config = dict(
    model='class-conditioned image flow-matching model',
    image_size=32,
    horizontal_flip=False,
    arch='dit',
    num_classes=256,
    cond_dropout=0.2,
    logit_normal_time=False,
    activation='gelu',
    optimizer='soap',
    eps=1e-08,
    precondition_frequency=50,
    one_sided=False,
    grad_clip=0.5,
    ema_decay=0.995,
)
Rows from block 2, named by matrix and row number. Rows with one number belong to one neuron. Each number is 500 + 40 x the weight over its row's rms, rounded and kept within 0 to 999. All counts start at 0. Numbers have three digits each. After the name is the row's rms in percent of the matrix's.
# fc1: MLP up (model.blocks.2.mlp.fc1.weight, 1920x320), inputs 108-161
# fc2: MLP down (model.blocks.2.mlp.fc2.weight, 320x1920, transposed), outputs 108-161
fc1.695 098:457536540521477525518502467516506469540551583468480472574519505501481531512482452492513492494496547546511450485428502459432506462423431455533532533509538506559468
fc2.695 075:499526503523489474438474495471513529504562560480477471545487530487551463497572526548478508513453526477513557519542484478537607496499490509427566464538505528437514
fc1.696 104:465521471490630483484491505463510450500454506493488511491460522497490539511494473469527585452478500492502452485520501497435498498494476507497506525403497546450471
fc2.696 093:513513445532500485472458450484514516550500485517471504462525504467527498504502518424511521515487492446437440502477502533526520478526605524486500528433500434516584
fc1.697 103:488543454493595501504535573503504505500465494467463495496496506511502583486578521522509479466492486506504547440514455480375429465538491484479517543487539461477509
fc2.697 075:565518505466457524543479514546429508452461568453470537519539525472460453527571505463488570452509478453477501456489521515513447498494500548515513483520513526478480
fc1.698 093:489515520501493505390466540579533518564495378405477554521498473470478546574500530474588433450503427498447528456561500528565512531477428460524526463471512513519543
fc2.698 071:509449549437495527441435469496561460451507572533462458474492520489426493548480512503502424519505520526565510554502577526555510491485547565520487497506515465459434
fc1.699 093:488447450509468521498506500448509564560506511444511587448520538509506613464472491499523513544540479440542457555497536417494556457517527475504517571443488463477512
fc2.699 086:546546495466466529523498461487450489501506517501536479485457527531459563540522456526495480490459502570575557557510511494514491517431483466537550462477451556488499
fc1.700 089:530496512502507545497481533463453499514529443507514492479515511464498501487518514470465468508616460524471593440497508593481487539526522497452562445523482494509537
fc2.700 084:494541479482511481466479539469505551570501490514515520502589524478445483508497424504504478554376489452522476428495513495512532537524474535503530519559494491529555
fc1.701 096:512542454470449518506554523475481490544464560509450530488507515520486503512451546548564506514453526473492476488493456501513482591561558526512541484554483457509540
fc2.701 092:489534466490646504510470481423508495525510472502569498439432511583435574535429485454490460493528491526572526507567510549442456486450527507435590507531507540500497
fc1.702 113:525494562524571453469487514516484553526494482498468481430525491453527435462535520486508496479560511489495526494518363538546502533466514456488516449508498517539565
fc2.702 109:507538571556479470516538456533458501545456473548483476530523471464508513455500467535464508525437507486520527448543525536483550493489479557589466454506431487504527
fc1.703 088:408477536507520551499556446531504473553501526553485529506515531551514508477422558484459441507492565510494540522536404497512550527543454484510494496578496532463480
fc2.703 065:504562487531510487486416507495493462449506539520503531455507495558505402526468516556505477501461517545443515498570467584523489531490521403570445504474512503466522
fc1.704 096:393473465561504511496503505503494435591507430507506487496510494495500514507482626481512446481453481508450574415539510501528431520556514524550504462520450513453534
fc2.704 080:513537552524526532412547525524477514553476452538527506511447480550525450474465460495545549538512493515471490528523503473499550436561509496456495496444450416472469
fc1.705 110:514442514483510542465483490480451473594517494564478602531496472548426586544536478486520479516510500450490551475475535511536493577497543541538477463472514463524505
fc2.705 119:513556482478535529441514535458504485525472510520504478507514555584466551509448500511534573489498518453450574511494491572536551504527437511469498543519505432526506
fc1.706 111:489511416527451494474512554513523447539502454544473574569417498508472490509402531576532511490486510470555515464506522460475514457568406494503501541532524501490414
fc2.706 123:393492445518469443438481472551513517527516483573462499534501477485531468589492524462490511520510507462514461492591518348500524493551528568527500535489460504492511
fc1.707 113:494452524513478522489490446554529489526520483509503497466510504504472477496427553532572486504516515499475553477514515559479518527573478511446430556478530502493543
fc2.707 114:454611516557448526430448487517528514465522473553455461506408443493489593562478485533507520520533480501594556523563510438505502492545438524499501520505449506479502
fc1.708 102:469515602481485442529571488599565579506551501459517515512557524507455526487520473474524482431518496551519628490515496501456506485485507507501484516527481525473627
fc2.708 109:502442487496487543537523473475579490538541577502554408500487658489505507444479509506432543484456520497509419535581527534530450492524490473449609494492515461517522
fc1.709 102:563539496533495439518491506483480487497569582492609529483556489564518524430496481491591535543501428474469532431498520474498498473455499515414489485447465481455469
fc2.709 105:537552553378437457520535499484409553504519535406493502484511450543458497507467581502507490487465481443496495424567492470509485496443506483582502498500544450474450
fc1.710 092:477467512441470452517397521435526420516520546527462482462482491514482501463479559508388481475463554474473523570474612492530498533515489522560632475469485463502502
fc2.710 130:518458563509464507514534518521521553517558496517521486490525485492455468538515469475499544555591517394521494672540481476506495512511471421453605549480487568520508
fc1.711 089:521532503497481491523514516486523547536474502480421510479527555542539453497512555443553506397545486398511468518501544506530489442492459515444543523376446503470508
fc2.711 079:510443517524470461548488487494416489523546494486550481465511512511473498508483468521469517527428493523468486501439492468508435497544458509519526507402532491527485
fc1.712 094:525513499505533549467521522401466481543543511562413509508483438511462435497476446515459428522450492499559540499505442483492453433532501531459521509460518517447445
fc2.712 080:435455447511538613499465500536454480487527483455541451496547456537485599472469536520499463490461497480508415537513497472469414540406479535559500526471577479552537
fc1.713 116:460556481502526521546520509539522530543553433516488522486483505477534554499505497476571594575508518538484516551533552476527553515455581515512515480511501482501512
fc2.713 115:483514483460531507521491564452512509462508435531408506428494493443469485477445472454491413502485499470507467562465500581538461489468564482498493546364506522498476
fc1.714 095:479471515522509528457422478528518531523498533461533450559441477478433446535470478475600509434546495457512402489499544471427457473503459561438528541469514529546504
fc2.714 112:555480474473525542512639487533538480488525503548512503490386409496538454467620566504471536530576479477472452501495468440483440482500482550570498470506502513518526
fc1.715 090:477527566497530506559428390505440486515477530500482413506506489425465448545451530500501530487467550467464519504545504548554511464528485510488582515431478598551508
fc2.715 074:452561457474537536465500478478515524468477422458573477490467507447590493495508498503460497493525485481471522502469489469468468458495476516530521485487466336505554
fc1.716 107:516542427528458523503475440514496484531505514506596581444512485518453512515507471506452513481490473470513546524540438377500528546544468491497559549459520553554614
fc2.716 097:483452499501486486465451405448457503486517518524491492568491617463459528471519470409558471511519492477489490483461487460483484513432495434423491535592514457611477
fc1.717 088:510533449624488578503524567479537530520537488402472474421448514554462395482465532475435478477519513494581506634544460429492499540500481462492486509477484485432464
fc2.717 104:496575505512489552550507488502497464461564517470501541400493490521494511551473440538506549496437491500509399622452493552534522450422500534495456501478536587522535
fc1.718 116:534502518489510490505526544503542546536518449511478479525478418533481520488460542481498532535447428512535522501559474491495501429494488512499459443521532484490425
fc2.718 090:508571552503432466503497443499502518585529473495486574534519428486500461439477523558479453498507486601462497523467486451508500505516503462492447534482551502447465
fc1.719 109:561497468487464503476512462479515516483438448463519464471520523478501497461536556514530498534504442483493503538427498456532539530489508481485481518525466529510549
fc2.719 101:562492480494489508464527393484490482454491534518474521463563388520487390466581422478509514480526464529515471473590493559552478467503523559485506564509476523512455
fc1.720 101:491523455527491555518530438481423477503563501490539434510545482450418469493501462540573571484439429481476492480536443555443533404514479483583464467501559541443536
fc2.720 090:489499465478554506453517543464590482505534413478478456526573498510533477563414523571476537491585510506492467475502536485501539540549411560485478592526476440522571
fc1.721 102:500452432488507475576546471426497469497526438536465533529552510477458522513496508521510454495437487542478459584534540505512501506522540494540515514452482518549438
fc2.721 080:478511558502496496546445490483502512464535479490461541553538524517500557506480518618488523402492500555515562542401524541492570453532474458423522503555531488518412
fc1.722 097:538477377498451571394443462485541497461514552548479525432484504464540499497532472489505517445549506516531541514503456454405471442547540508500492486500431510521534
fc2.722 085:453516549509471570539597484440466490490573475519506453491457583508567476432613536504485455482546497465473417534489506445480465446482449503512460482502556531514490
fc1.723 081:496528489500511489420538429530513482483498510477539508495522554596475442450535542564484478499476523445474502463450469491495494557529504550487478442531479502481503
fc2.723 073:466510548552447404541481457523461538455515469494507583514532517575554487483554533537468452543498503598462445501582483596521469534501540501478495591483429490545468
fc1.724 096:480504502564434467554443485505499491547535545463498495555580506521529541422437551507509470560518493547454448566512526491544417490494512487512504527491504553669469
fc2.724 089:508515465487460495562507439553431504553516504516450448462469536579524501464465524511471534552479496449618516492556519480486388505511472500453518532531479508590535
fc1.725 101:460545471460505537476516546449515524471460471505482497434531441420476539491486477484456548555463355438506543424552558589416537492483535496538517491467524512517488
fc2.725 102:450479510610442542519444511461475482543521496459551512471475529499603493439433477498510452462472511481448516540468497473460493570506499452477448514451519531512441
fc1.726 088:500533524504542524488508510435498471514561471500517510491493453456495490556507504492486439516475463495520534494501480469493529435494408496482512547585479485531522
fc2.726 099:486510443504555522514476485487500488440521548508461478442495477526539505482507507386495545581477507537509459531510475499545631475484419520529498506606467582490537
fc1.727 112:488507446495510540514564483491532486491493492401539418541448494526452489525500532523492466537529509516530499528449547481440505463567478473513496423495518499453495
fc2.727 098:510458532451501616549512581438464491374468562459480501492422569524472564503553562570485531531440496495511475507497533531493541465547494526451500562483481476582531
fc1.728 109:458479467535462532463477523484495528556419432465491472481558461470472488494485474486553491461520538506519515444462481579505474554540476476519471495439562554449532
fc2.728 112:453461523601563475500476546471588535464523512458597507622449477473471537491499478483501504475483486444487507581466473463546505492477522441491526474483396496535504
fc1.729 102:510494505490463493468509541454520505514523394495500496448507470513479482501518509476531528536495449517493507540506516509542490504539529483469454448453511476537465
fc2.729 094:430549520469487548486557471535460491469495544527475507498424391484579504520626563479477513478484528569477529510528508543568558505554457471465485500495503471491560
fc1.730 102:495512574514446561540465492590560555520465548459482465532511508529550487501514561457504499511499542486531545432518511490591524449577468540542501456523482483472490
fc2.730 073:370492473521549529492476498432547515504443518534497473548523480528456494523482469487492531512454508540520489463494476521464461537575398535556527540465390626513533
fc1.731 099:507526415537433502444510539558450468464493490521506548458491524530468514437477533469506494540483509458550505557466445560521508390512533557463516610529515506514550
fc2.731 092:474479478488537513541476512498510503456527567448432442491499558448564486557475510505487466534486504473488522566458515443509533482507363582507480553554537528485519
fc1.732 095:397555511488517459524486484483591487483544521487580392504505448459502494484478412526471509574504530444532424459475479471449519454497447456525529518517455503544493
fc2.732 102:529499510561531499532540473492584513585501447502503506511456463472518496484601548474522524386625519516461537501551494534494512502464490529498429513471448490531512
fc1.733 109:489554543527586494537475463531548521490504537408419555507513493553450568441538530503506499475487504526553573490496426492552531521489521450468522494511522483498562
fc2.733 126:501463492525483497488568516511507470525568497489502450538504444489465540419538490522478528481474502456395548526453513469491513519578503513469458501490519431494409
fc1.734 091:497482571474409520459453490470478506510489493523464493575464475486472513464458556460537504486456503506510570423516499521569497492475482542500453474532486562473481
fc2.734 086:458437435448520486526536541556500465553488434531509423503492588480544550507497429442478512513508507507472517468500492510461511440487493575527524488492500488481507
fc1.735 095:573575526498537493549472456513417501511474433500524473471463489529521481445489513552524515521523500536496527551504496532506426463470484465497521489490486525502580
fc2.735 076:492512512482413501500513555529477464562495466518448494480439441539521534496474524521513474478505516572485505547498516466480508425483503486492510488551530457560498
fc1.736 101:573536480449512481474521504498504454538459487482546515513505502503521472492525523526484499452499439541458462520561501508435449542447556405493518480450574493507403
fc2.736 101:452504508483549537510490472515511505503499511543513480460483539516458541476558467463495451482462494502500426512541530533513528528514483601493551535494559525507542
fc1.737 095:454479556525466434525550524508538545473501489532527476504522462513483555519530459492534488579468532566500473528422465498458492516596537515543522511465550469481506
fc2.737 096:566503444512520500547476611450533495482479482519497495551525525485461527477520663475535563426527496493502481551571490508502528505559532476470476551522528410491521
fc1.738 090:447536459426538532524516487507561474417519568542575483591468470500496497500550517505496517521498504489527540528518539426495505548538498546451484462520502536527578
fc2.738 085:423485524519522586460450484522473481479527555513463521571469452492535524445504464480476548481549504509528476478510559542501463471523543525545491493521475523473457
fc1.739 117:494478551586556494470500495552537522575512458545482536560507519482508516525440504585379504397569508558535504505487523496489475546442507429494491464461472546516535
fc2.739 081:556520546493443517497490488519535530524487470486458506459525498420494501492423533439500541564544500507512556478519491455520538524517476624495445530454477536474543
fc1.740 115:509450472568522513589497426418486471524534494525469543494545508525519526522441544528485507483490483477493481447511516533599475481489531460533499526507504444533441
fc2.740 123:474530504492473506529492544415496502480509550474499450515490424427505509451540513497495513551543510484394406531550512487491480470500462506569484498548591458536583
fc1.741 103:502500544485453525490438445407568549416508544545513511470484518551521555538579556577523478596561530428479504494503590536441510565471511488490531523500514518532504
fc2.741 112:418456444526545563502623482582510480499505525487489525535403421533467480486450567553497504545499525488464428466524506500544404523534506508523573460495418499459507
fc1.742 098:581507527502576470586486507428464573512473545540513430491494505581491549519493564469526488502460443448521495497493522482483627574483506455491504557526449498477531
fc2.742 096:501518553465519360429514532462537546458492478516502547499564541525584545507428456435506463441521477515521458501407502460539541579514480434519485441511424440528493
fc1.743 102:529542572542491517506508502488521498477469509530572525454500454489466448513509474486525487589404555452462540512491489503448486516439542472480514475576499500478550
fc2.743 114:490518502520538527452612478468502456533545496544557545502529549449472563523563496534509479524474482538534494503446505527488555540473463434458552379488532501544410
fc1.744 098:508517469465579491371456527499462554522449496538514507461477543491519444516483486484545502505653548481494513424470509583534502564562456486528531499478460472492471
fc2.744 073:486582478513438406550548454614538509524493447524512561464453500502511545527580507536459515541430493560459485473549492499503470511488469521486476463481492550522406
fc1.745 102:515407530501539507399485513501457463507528517523495537528491454463476463433482503471482488486504470487549433475436490446484487509420499468436502539517470532502554
fc2.745 095:521473445486532473470525486582485446490523478507554521576503514566524549529498410474538593447470520541446450466505518510476543471496512527494528517516519459505537
fc1.746 129:506512492561532539431517571530496510465523551499549562456512492480530493544535472562472520460496523521586502475497463509504416503553507519569562461448467553456582
fc2.746 117:550444516519565554498503476523471511436503437488546503527536558468482512514551467505526530483462475589427503453475503508449465483453516495557443380485492401451485
fc1.747 094:476517568472473476526519557544493486495524471481521487500603506506468515477498396503439515481517528599545562453546468515588556491589514558535479523519484529519576
fc2.747 090:525602466544464495431420589473501492472538489517460493500599575469494446568463481489536511472563499522551481559567518508500537528493445481453457561504465503584509